Rows from block 2 of the image encoder of a small contrastive image-text model, named by matrix and row number. Rows with one number belong to one neuron. Each number is 500 + 50 x the weight over its row's rms, rounded and kept within 0 to 999. All counts start at 0. Numbers have three digits each.
After each neuron's rows are labels from the 100 images, of 14848, where the neuron reaches its highest value: "lies over" is the class under the peak; "top examples" is what is common among them. Only what is clearly more common there than usual is listed. The data: simulated grey scan slices of phantoms with and without marks. In brackets: how many of the 100, against the usual share in percent.
# fc1: MLP up (encoder.blocks.2.mlp.fc1.weight, 512x128), inputs 64-127
# fc2: MLP down (encoder.blocks.2.mlp.fc2.weight, 128x512, transposed), outputs 64-127

fc1.196:477509530501519566560438437395558504478373545454607555603462447441493523465541392518480449407605485471494469462484525549580550491515400530437537405528491474466516440528507514576489500564554489
fc2.196:488415526505584565633431538567443593438457489444448454544469506533487511495416510509529492412500517502518444440462475525475449518610435616519501529465547526464433532476556564465571546545526455
lies over: soft tissue (76 vs 17.2)
top examples: low contrast (56 vs 25.2); chest (54 vs 24.9)

fc1.476:538490550512570550414393430509414499398517464543510436538526518499426528487450530465511526479487555491585491420577388573575513476480549457527541580485423500507567579468541478525396509548518509
fc2.476:394551376471501517458509432449354474459437494565504429523539541447512453484456478490483472533562506463443547519482472562451542458529552471521488535538496583488468542422476483540448515578471485
lies over: bone (38 vs 2.3)
top examples: side: right half (79 vs 41.6); limb (53 vs 24.4)

fc1.236:448471505382461480475441524457520562450522528518531575556537560512459472434468460585417458428517661418514490478511483475617635486514469478503621460559475494510490522528515457508551540542556480
fc2.236:374447429381507524523492534499540492499363395510413535562470527474514552549496494426568485499572530486613472488493548463519498499508444483518536533525500476498481521490532442518562393528503506
lies over: soft tissue (65 vs 17.2); bone (28 vs 2.3)
top examples: head (84 vs 25.4); low contrast (77 vs 25.2)

fc1.118:465492497523546493532477578528509537510485490519558488481396501505479511536468574545589451538391617490510501575529429533556495541495500495483473480359439558434558428553480458532454535549423578
fc2.118:475525425518484563535679566483571590523445511506485530449427422449523559557503529532429411489521572531410489509571535573477472533508447527492542487479515523437428483514474478457511540510503489
lies over: air (100 vs 57)
top examples: chest (100 vs 24.9); low contrast (81 vs 25.2)

fc1.26:473627566485564553534526556586412480459528470418523472399530436595489496484507594418509472495475469479489565520432507530435521400497440532484451478498461521447538497552459529472494478537494388
fc2.26:502522415497573472429518534475550524396491506587539393489463498490537494470590618468467431516594520515502490454530603506527448504432547483436481529554436472467553487548533449498607495504550545
lies over: soft tissue (42 vs 17.2)
top examples: head (88 vs 25.4)

fc1.170:444460563545414520429405528450485490480471468477577473502561565570492545543486479596451605535493551495389516523541434507447521565478517664507464494450471536505513549399513519518474580468489493
fc2.170:556484523485479477463488500486480575468492535474531454554477523440463540519493484506524526477551554450535545568483505560441511539621513464439485578435549444488450489503470560446621547529463624
lies over: bone (50 vs 2.3)
top examples: limb (73 vs 24.4)

fc1.429:526534591531439507372486432447501564448503393425517590459515544514510540497490532488430505465447564491535452460593390501547472532420516496485570491530600469498522490537488531541500431447554490
fc2.429:542499545503437452500508555475457446466557476592540488469483464460502558466518501508564481488502528565446536485585490698525537518531517568498568549511567574572448594525499492559501509541441418
lies over: lung or cavity (27 vs 6.4)
top examples: head (73 vs 25.4)

fc1.210:560565569477539505458500523514549624506422398467432471407510451465498541598539541468565414586428506440418545553508529491566435459530456467566445493499509484532487409537452520615477475531489613
fc2.210:512427496449483377474592493468504522471579495434441452401527435459557439486563500464524485512410505482466585521488544475468504550587441448483485518468499517513469583488477446497429504556439483
lies over: air (97 vs 57)
top examples: chest (99 vs 24.9)

fc1.480:404501537570524538432651439569510510514570502513548530463495443509468475491625459546443526554582474476572527452466452502442511556483631469508487464466582424528564551552533541477488508481445451
fc2.480:545458540525530469524556520563482539488469472586564508472535432535511493510432468507423386492460516432342474583512550458474494430492501514478504594532567482475515480531524517535439499467550474
lies over: bone (70 vs 2.3)
top examples: belly (96 vs 25.4); side: right half (74 vs 41.6); crack in bone (46 vs 16.1)

fc1.28:469533557527537487446465521554543499413455528515544497505457494566521480484509505493565547505537545564525544414459502509524360585511494525487564490582578484454517446469562563513502492386524512
fc2.28:563513577420567465527465552500421470428456478592564569522462472473518468456391477458519445480553475485438324456482471477521458500521525549521523538476491446509573488448600521460467507454487421
lies over: soft tissue (69 vs 17.2); bone (26 vs 2.3)
top examples: belly (98 vs 25.4); crack in bone (97 vs 16.1); side: right half (79 vs 41.6)

fc1.368:357536438529526518464549557547527507417563515424468519410513482434529504555505520554484575430594569531439443600503551538586482562511592470407489449516508380536522456557495547484449399480441449
fc2.368:506450419538506501507536556523581506523487462543479512439463511539556516481548495457483507487474523461481500582487463557530571403607526465563500571441529542521548503492473534528537569591530406
lies over: soft tissue (52 vs 17.2)
top examples: limb (75 vs 24.4)

fc1.419:475459442558477435558442395558516438524508505468525473595544459577529498521505391507504494492515583518402450543503510426533488494513465513557461442427520500459492514542528535482584448532457440
fc2.419:406466539532377460554422467497497467450513467561526541562452528536476475610532527468467451462438519490564488402533557530510426506495472452474546541500495486529608493461456540537485432509493516
lies over: lung or cavity (52 vs 6.4)
top examples: low contrast (66 vs 25.2); chest (57 vs 24.9); several spots (39 vs 17.4)

fc1.71:536574416511541476375501512488473508565502473625508513567512429385502490455557554577490421554431543622507537489505445560549448561554538523457498559451472504503374482530442493462454488471425486
fc2.71:541495494508503578491510510508444539494479466496538507563488507574531570608375526469419449427606502402504410507517397443484525489451516390485399516480527554497469436487439410432546543454540495
lies over: lung or cavity (27 vs 6.4)
top examples: chest (71 vs 24.9); low contrast (68 vs 25.2)

fc1.33:515503591467448467454533473538550468504485553551484465350507544458502507440471469546502486481420582478478537497523444541567431551461518417552621490484501512543497578492468436518552528492407614
fc2.33:560520507457445524485506515552489508544533414522473573427446529505529582530523498526503584492549585493606507482499525408409474478463471496476487660551398453566526538448505525479454495445476486
lies over: soft tissue (50 vs 17.2); bone (31 vs 2.3)
top examples: head (75 vs 25.4)

fc1.110:531493489560522491486585456494465469358519575516507449501475418449459459396533459538538396440531514507366537563484629482489456410522523494495448486469460479509568569581463550522530595536432452
fc2.110:555440453586507453484553399552475563488460519474570474518428512496591512506531508498501504535502572529526510517542529553510591449553477510541586529442520449526535341533457495536502455556461464
lies over: lung or cavity (74 vs 6.4)
top examples: chest (100 vs 24.9)

fc1.87:496482489515527523533463519501571532503507533565437407550559556448454529539467641464394487566489559464482491492511443515546401470528464360444539536472466520408466609482553521508508524472620519
fc2.87:476407511521436615515430434461447452539445495395537528495457559482495482423417564383553463618594539505486455554529571535470503482547534402588470627518438429471461538495471497540521538518529490
lies over: soft tissue (40 vs 17.2)
top examples: several spots (44 vs 17.4)

fc1.161:513522548568546565417506475512517469512494516441484562532591495464444514471480623478506587493459542443515592513482534424402481573582491536461452522409538552538441457533551528452409478435447530
fc2.161:545388459547501486517584579509496418412510407489452443501527454486453481435517478512513437484447578497555498532365499458565519549353514545524533484493534483473546467505486535557501514493586465
lies over: organ (48 vs 16.9)
top examples: low contrast (74 vs 25.2); belly (73 vs 25.4); noisy (73 vs 29.6); dark spot (39 vs 16.6)

fc1.321:427489487562576544441511442436476509556397472524526525444554446462512473439510603537513438588403517552504370402451545560555430534508541478536542551556479475498483427564462402516514530489511537
fc2.321:418489485515587470520566537458579535506503442505465493456499539430423438492459495568535543584497462552519577472488489567486488532486521551491553454505467412622474499521566559511436456492533556
lies over: organ (63 vs 16.9)
top examples: head (56 vs 25.4)

fc1.477:589541541613529572428426471541449538509498506458563512489575442417439409471570469566472429470531502494597489459509452405508487455530565501595466466558484342557517505537503500473583555528514446
fc2.477:470535538416512491541353454494494531451464567423541446623459539534504515475523443472565472502498451483481585472562542525563427632473474472510471500539454540643547492396475463557472559499461458
lies over: air (98 vs 57)
top examples: head (100 vs 25.4)

fc1.352:495489618504516573555507574522497453521571508580537512383476443534467520493412438440530546423435539606509533522553492462446485473424484529529422523507436440516464554543543475556510514581566426
fc2.352:521482419563535514426432475593556482489458579557547459454512502510520448454487527486521525503560463416498494520476467514504483453365416543525531561510527538563387444502498514549443485571412525
lies over: bone (26 vs 2.3)
top examples: low contrast (76 vs 25.2); noisy (76 vs 29.6); head (63 vs 25.4)

fc1.328:487524519519487588514497470551495457531505495559542413508511557486430475497375417562511436385540458597505461506556520584533463527549512537546596444454602490501542456491508548523436584537574507
fc2.328:501539477427476421530544559539422492526431448476554492550424533508515516436400493311550593512522444543492500527446486496511561506514567483500504522430604426530435516411483510508464505478538493
lies over: bone (48 vs 2.3); organ (37 vs 16.9)
top examples: limb (67 vs 24.4)

fc1.232:481477481495547486466657590494544502521545477545474537508534520478510555492465508616517491515505495506580578510575525540509568430515420462433497549495433406492476545538407566479588432533493465
fc2.232:514522443545608527526599514529552525509552445517529468527495542477549538515488516457459414515438538529503545510461571489507506450491433518511415533480581420494485450539400474520468493476569523
lies over: bone (76 vs 2.3)
top examples: belly (91 vs 25.4)

fc1.443:510484535417460425533500523567493380527516538505482506530522521506408561509494469465538443480517548497569557486518532456520500482549454466479454512568582448426476439611436454489431522511507379
fc2.443:431547447488452488426430470500506479469559486368481503432468420553380510542568573466463387408572518548593525521492533533483513548457600509506547521477549463393461437516409450520524491528422429
lies over: soft tissue (56 vs 17.2)
top examples: chest (100 vs 24.9)

fc1.324:576451473521491399568558465487481506498557499497516527449518602469409637480454474458495465541480565479504540574591411525442496556502508547405499424558451442440387532535486447459573560474576467
fc2.324:458563510567500521493497378487590500626495506606507537502490550490540602465557487460579436421507513400511458393608566522562447430431541561494480576558498491559510444515438504520475470519476484
lies over: soft tissue (63 vs 17.2)
top examples: chest (99 vs 24.9)

fc1.457:490447540589568464479590457486626506511437439504450483433546473454502524480601529539438507580580569519440435586509461382446478435451592455532484535563487527494509463489529496509549482504506447
fc2.457:532530553599487451522432509452517478570494471551583464502504519503532420466444472554495524616541469478537505577469567597591636531468495415535545475538571602494452542481521484521595461519448496
lies over: bone (46 vs 2.3)
top examples: limb (90 vs 24.4)

fc1.500:506484471527431437496435486550483373437520425524577573528422494509559501459493478461515514425596505476435626598545452450431643537550557517508499492552460443433568446506507532466546446539486541
fc2.500:564578503505523500407498535509533517639510593502570578466513453400557463500458459569490500506567559533491474468469572491538427422548596526550523447434490441525481563491443461482527406611473580
lies over: lung or cavity (57 vs 6.4)
top examples: chest (75 vs 24.9)

fc1.331:497375495528492543550379474462556396416525519462496486514394515515539571482468579472480545534389459549510503521487520413593512518436517606518542496516444523553481591524480442540516489408532443
fc2.331:478510570569452557484362537498517430533402489493469465506506536448512487467464463497470450593538460572433546505548508516452473549547526586429393466517585525562470426437523537568490489512515419
lies over: soft tissue (50 vs 17.2)
top examples: dark spot (73 vs 16.6)

fc1.223:464594445489447489543417518438484357484478517620541472416535488491497472457454498475526512492399515586501516477563536513496426523470532569515576449489551427505497611638432490442578427432513516
fc2.223:445502478457505472450506551466490550419540511484474502545358515469497520519461422584502521599661496486529385534499515411537465521439492475462428462491524506610496488500520509536511487421488479
lies over: lung or cavity (75 vs 6.4)
top examples: chest (88 vs 24.9); low contrast (61 vs 25.2); dark spot (43 vs 16.6)

fc1.107:519472383599420503464439417500520496445517438506505541464543456530468475564542495450521448556520488488508662430466547476449541525484628489421428543521519482602487507459526476406494512567510496
fc2.107:592457492535443433472490481473487375464555594565552466442484527526573418604492451403433444497550534550553482521428587465545429471591610538458479479481430475493548530482524460422474485462544518
lies over: lung or cavity (29 vs 6.4)
top examples: side: right half (71 vs 41.6); noisy (61 vs 29.6); head (58 vs 25.4); several spots (40 vs 17.4)

fc1.276:521598422469519439530491559477507492534532466524515551520312522516500445469424566497545485499506497475559545591652444440632518488488565495471535507458467491480478530508497478367529540532475415
fc2.276:464472479488557601525551580520544524492594502553440507581579538460530521521514473553436521476601539551501491486506434550497490342454528499442453535489435460468523503497436600472450535453524430
lies over: lung or cavity (38 vs 6.4)
top examples: chest (79 vs 24.9); dark spot (56 vs 16.6); low contrast (52 vs 25.2)

fc1.177:440564493526456509460595496545530492430606498531522488498545474454474548554485507510521455590500509525623482539467491476463494538419502562569413547463585517476501522419452581420549408499527492
fc2.177:462515424482590481537519466525489486470428489526401555518516500517468518517527497445507421538567550408505497523448556442522491398428391561402520545483523432438502513613495539546525485508500425
lies over: bone (69 vs 2.3)
top examples: belly (98 vs 25.4)

fc1.159:466531510407461463512484520410557524523515454524490486411472434489539634510514488587543495493481501554486509465634445478550588518512479526495486451505499459461508552445462432548587465513385542
fc2.159:469520485525521600531495505562556498526447524409469506478493514497495541512536498552548484505500569469551437585471532472518398513453495577558512484594501498454596566460476507496557453526503462
lies over: bone (57 vs 2.3); organ (39 vs 16.9)
top examples: limb (94 vs 24.4)

fc1.260:521512427640436587568475426581538505581420456445501564491569519432528536485580523496521540493447517428494643505468484496515422527468548547427510483550501455555496484477577468505533441506540429
fc2.260:532522577494559490586554521465565460468559572519541476593530499493560422582518467491529545521462521443574457580479583364483511495451482585471528458445465447442513540465498512528508527619512501
lies over: soft tissue (38 vs 17.2)
top examples: chest (72 vs 24.9)

fc1.185:504395459556442501501494467571503531544565467434561527483454519533410504580594537529483540512533484530526576545579531412474415511481499501435459379487578525471492416440567550536591523516487471
fc2.185:434537530495513545426475530482431495534524595535544434473515464551472477450506470408597498516458501426507422518561466516425536520525535520481487482500401522574477427521571492508478421474583452
lies over: air (89 vs 57)
top examples: limb (100 vs 24.4)

fc1.227:496520548517430526522419600496515528498415506551470559576504489509449526442382442603470442432474447463465543477538547530547523483476511407612512488521546460505470538508498440476475561409435488
fc2.227:588464496475474479541506531563482533498604563521500485550459397594537441416524479493521531569470465514464472557489387552517536486469490564450467433530453461527462493419526483545454503537476501
lies over: lung or cavity (44 vs 6.4); organ (41 vs 16.9)
top examples: chest (53 vs 24.9)

fc1.76:540550505481555486515416481537504353471430421477459555564494527499602562468421410448470466484477436476612522448493510523519532521488437485585529559581468500546485469666488493496529459502436535
fc2.76:513523528454517440470507507495567467620491479507419468535573477525387496508558515577507512578517461571440530555447521522459463466528441565383534431500566463426555534579576528605514589452487533
lies over: soft tissue (59 vs 17.2)
top examples: chest (62 vs 24.9); low contrast (57 vs 25.2)

fc1.316:487533518479549470376450570495551487611448484447473489533413448509516524473535515490489500570600443495468451508518485483511510563527490458446500459493628429416450531515551552454479378447567437
fc2.316:561462505454425460446551507402504397584454402542522494484497454537552515518505534518410566552457426479586516506502445565562493433405512454492545504471494456552513527494525577602424536603480449
lies over: soft tissue (81 vs 17.2)
top examples: belly (98 vs 25.4); side: right half (75 vs 41.6)

fc1.214:557496468463532572530559492509468471488486468513528503679573413424533595467573506548479523524465559496446501414529550527487513568511503517565540471445403449537461485500347457534459496480477454
fc2.214:466473503508526489541537517551536564536517412536496414507569472552518510507490421513465506577496601470493411475502497450549422476450498479482538453462477486421463501459533467594452459469597468
lies over: lung or cavity (32 vs 6.4)
top examples: low contrast (83 vs 25.2); chest (61 vs 24.9)

fc1.124:464506517530637467417439540514546485612477582490536500519510550462535469480472468531416657551463503456508462473473558411478567554487532537459476471491561559474505525509486519471523426484500468
fc2.124:541534497476473398517596586498518490469556478506507448496531502428396391441454551538557485526451483573565469480554471520560588507515436519465497524481609539488565527521532550487484461467600524
lies over: soft tissue (73 vs 17.2)
top examples: side: right half (80 vs 41.6); chest (62 vs 24.9); dark spot (38 vs 16.6)

fc1.144:487447533545495516519481559470454509431512532515577464472509403524524451487466459557450491425569507591554551587590565477504446431522530516486390500526458543474553504373415511403523518513494443
fc2.144:475537452484556464457506527530563481482493507515549467564496450503530538508516533514553430532417477563492467546572574483389641492535521466454525521395484605453531480505510506420539418581490488
lies over: lung or cavity (26 vs 6.4)
top examples: low contrast (62 vs 25.2); chest (50 vs 24.9)

fc1.397:462580408501516532503499438559553395502491506480473487537577520577528515432483506538425419336517526484541542508530504496510473525498482479534505475521559509480609588503478445481489438536481482
fc2.397:592452497554447528483489591529515474597485492471436470439586520546483487535497502529493419474523451447553526462568452562499521565575507479390535377484502470526545566563546542554435533431492548
lies over: soft tissue (92 vs 17.2)
top examples: belly (96 vs 25.4); low contrast (61 vs 25.2)

fc1.123:423541471508476534494388504540499398469525504530525488471456485522445534505456479486591557540471489513508480458511516475443577578500518503525449587491489607486441452496522465479626467562592478
fc2.123:515521462454569496545400502470523444549360448517476584509393454513480432590469562453468440470434487540508472491441547473478531455543507506530452483492508474537587409513473471419523515535525520
lies over: lung or cavity (73 vs 6.4)
top examples: chest (100 vs 24.9); bright spot (41 vs 16.4)

fc1.70:473454510452473449457564479487523428564505504457560442548535500419557531538441609501413556483583483440412460442530472579513513576542406427471473478522508401529540600579511494522517524416445520
fc2.70:476503622497456559444458481488437543504469418505552528493529496538514480401575466447577583490448374543441441524462502544573580498478496498537577444524360561497501560430473531530558452490507448
lies over: lung or cavity (55 vs 6.4); soft tissue (42 vs 17.2)
top examples: belly (99 vs 25.4)

fc1.349:534508542548431417492454567457426470557492540453565562442534489455598488492520536514429492450449521562490404389545499504444529523470476498521496423513448494469468560553437539501510460383530548
fc2.349:464457556504603367520472519507485513430521578474466450445479492546506511522539514538503561423499454604441489505545428415547491564515482579518498439596553449493631481544511586487469531531530521
lies over: soft tissue (75 vs 17.2)
top examples: chest (76 vs 24.9)

fc1.229:518521495526541513521597498552507546558470493492561422491582653481534524532496542511497487466466557522540433441537543570472524495534470464610464572482444449493346457457453440533569521503437476
fc2.229:410512482476524547459439459535499490508499500574473395534476402577516474468530471525649571549479440509490504442428409507546462465508432448514489533477475454481490547533493544550437548579528469
lies over: lung or cavity (78 vs 6.4)
top examples: chest (100 vs 24.9); low contrast (66 vs 25.2)

fc1.340:451610517549488487535502414483537479460464348498455527518523488505513504521627458526539386458527533482464527537483463501464474524558546559506547475525475535483491457529476508423489445596400416
fc2.340:494435510487459504549488462524583543568531496549521508451530521602454524464505516475465415457530468491460518495484471441445477443603476402554495502555455488581556552514476609476471455481556422
lies over: lung or cavity (27 vs 6.4)
top examples: side: left half (69 vs 41.9); chest (56 vs 24.9)

fc1.22:454455478411515495478425633537510440540436480580460484430465442483464591473594484405422485467510524557496500497635489507522520534456511571486455410559431549520537479578489461514429468389510497
fc2.22:457437482487513479491558475551556576507472444442506537391495444496513488460508467457439465482442547559495444462545573624482534516634494497463540550564580464494486514595597477540510482501465490
lies over: soft tissue (39 vs 17.2)
top examples: noisy (85 vs 29.6); low contrast (82 vs 25.2); limb (73 vs 24.4)

fc1.188:598488545510450545466526524514493484559432457568498441505439399481474538450542452507494517454427404433446538514569582522488410570488536502500466512459511502420537485592495458568469416476408567
fc2.188:485440556424599443438534563428446525473410463487460536536594439458596501450465462405529550470487518508456549451534496548519551466485493505519451453474600534488481498450546433539523508519570496
lies over: lung or cavity (83 vs 6.4)
top examples: chest (88 vs 24.9)

fc1.494:477507426466524572448490481493480452451493571555529532421453442427498504607436463497475461408475659526567502490641493502517496433532580492565577402466478514457467527563491501505382454547550566
fc2.494:479546402509492449535506466455578451466419420479536533495504456567495471490587452567553545567436518564431522568455571478482578559512487426511531390440436517464554529499496436558416473552434556
lies over: bone (58 vs 2.3); organ (36 vs 16.9)
top examples: limb (99 vs 24.4); low contrast (87 vs 25.2)

fc1.431:580453548483520436528488474504518600497562464552523460534441548579498566562545428483526507522429485427547448574555439544497587491530538489455583558536417565501494478555486488441551573496503508
fc2.431:644478446518484494495555609447575465599553490540554489519476461501509484556506492504543477457564488510532506492374540610568458420417484551523431565521449523508459489527558555503477577430510530
lies over: lung or cavity (98 vs 6.4)
top examples: chest (100 vs 24.9)

fc1.134:466542520586527426470523505472534442569512516553600420485488518393392462469404501465496596412572487530514532397422512477473428475467477519539549476552496484533436519461565486596533550380536482
fc2.134:454522446505493467532488497461490501436488429508485528513526441619450455592493558493533525493540483535506596474472512482462634506446491548497608439465532489492501483512487495457461551484469555
lies over: lung or cavity (62 vs 6.4)
top examples: chest (73 vs 24.9)

fc1.207:499420535529552546510493499515568450500434438581589513464469484548526458554502516509449605509545539612530477560536446505452434497488551465473532527502517604465522541415580486434435516437557482
fc2.207:566446449466518447528507486480454462504423555465464493479408560446471458507504547491474500489512548506459518560490569487516451558534536554515422386438548545573577447495462595430434532524493483
lies over: bone (65 vs 2.3)
top examples: limb (99 vs 24.4)

fc1.337:519464541549534463523432582615543499475564441401486450519440559484504514506459524588484454558455533437547482428435533505548479512479412455441574539510499537564451550513509529398496486383488511
fc2.337:507475465452485543555556521476471525554469562411465457375548520489489473537510592547463466632486556527513449433542515483460452634537500479564474524553491512424593487480506526517450433486574438
lies over: soft tissue (54 vs 17.2)
top examples: belly (67 vs 25.4)

fc1.404:421462508504511530393530511512424471541534543535527610422510582542431580462482534408538456583523448505539536479502536520552498506533405545535452531567497522501486523400368564561430484545463547
fc2.404:461485477519523439508471463519467545482492536488472530502597507474560500624467479622491402534492464490398603494491554482497557469463454522456407546460525440491581497492407425521470607559450471
lies over: soft tissue (44 vs 17.2); bone (28 vs 2.3)
top examples: head (89 vs 25.4)

fc1.201:529563524523529509498508468421566502506434536490494393501518549461535486473500579526539481472446466489490420486514550505525461382425588497470462516497413524481519510537403423417525546550528472
fc2.201:539607494502553540494456561544411531523443412575496487505398462487495556512478485612460504457589440474531524486442530517493470591456455449516495646498508486519441437548539470553432604518495543
lies over: lung or cavity (41 vs 6.4)
top examples: chest (94 vs 24.9); low contrast (63 vs 25.2); noisy (61 vs 29.6)

fc1.126:473581397557533602504474448458462547529526453458568618456548561474476394463470548512354438489462476477522521498513499469508502558481463457518544470503489494520547559500455435555548378487519463
fc2.126:483405430483554525472499512472400487511525499559575516513497508577454565582560485591519467464521551530497437541407366561492454464487487504468511403447541428457447387493533495518608546437447474
lies over: soft tissue (39 vs 17.2)
top examples: head (79 vs 25.4); low contrast (53 vs 25.2)

fc1.253:467512473444586506573491519517523538500498415529558512473607481443510483497478484529499454505558496515490423489573500570557538507463491513489523465417505336485511535605552490457511545538357540
fc2.253:486531425487555490543525457509484506469487605549497413565539569507515458549577500598530520555531496498538440470515509521548551446441535469505376354428511465545485472462464465605481514485600595
lies over: air (92 vs 57)
top examples: belly (92 vs 25.4)

fc1.166:429489495444480501452470529499509543464543502539577565438515487342533568563484478563483538509483505467516506456535375381413506556470528513509441549542501433495492556503457492449602489477485497
fc2.166:507483543600507546516431465525548492569396582469542416517473499494567479560410533500508445467478498539428486491524427531505445572455476567506544437547489499505503586569455583522473448485422484
lies over: air (89 vs 57)
top examples: head (89 vs 25.4)

fc1.141:513483473488540423430434437522481522610506504566436474512502556486492592575526583497488487400507473477570479537564438475493532530459562555498473560560468490473492486480469504546488512473475411
fc2.141:446482450463585528533495499433400496468454544447497453496506419469517407522503552525439523452543504512489534454471473554495510463506470496464515523613594508529398507564587450528545541550536475
lies over: bone (77 vs 2.3)
top examples: chest (99 vs 24.9); low contrast (51 vs 25.2)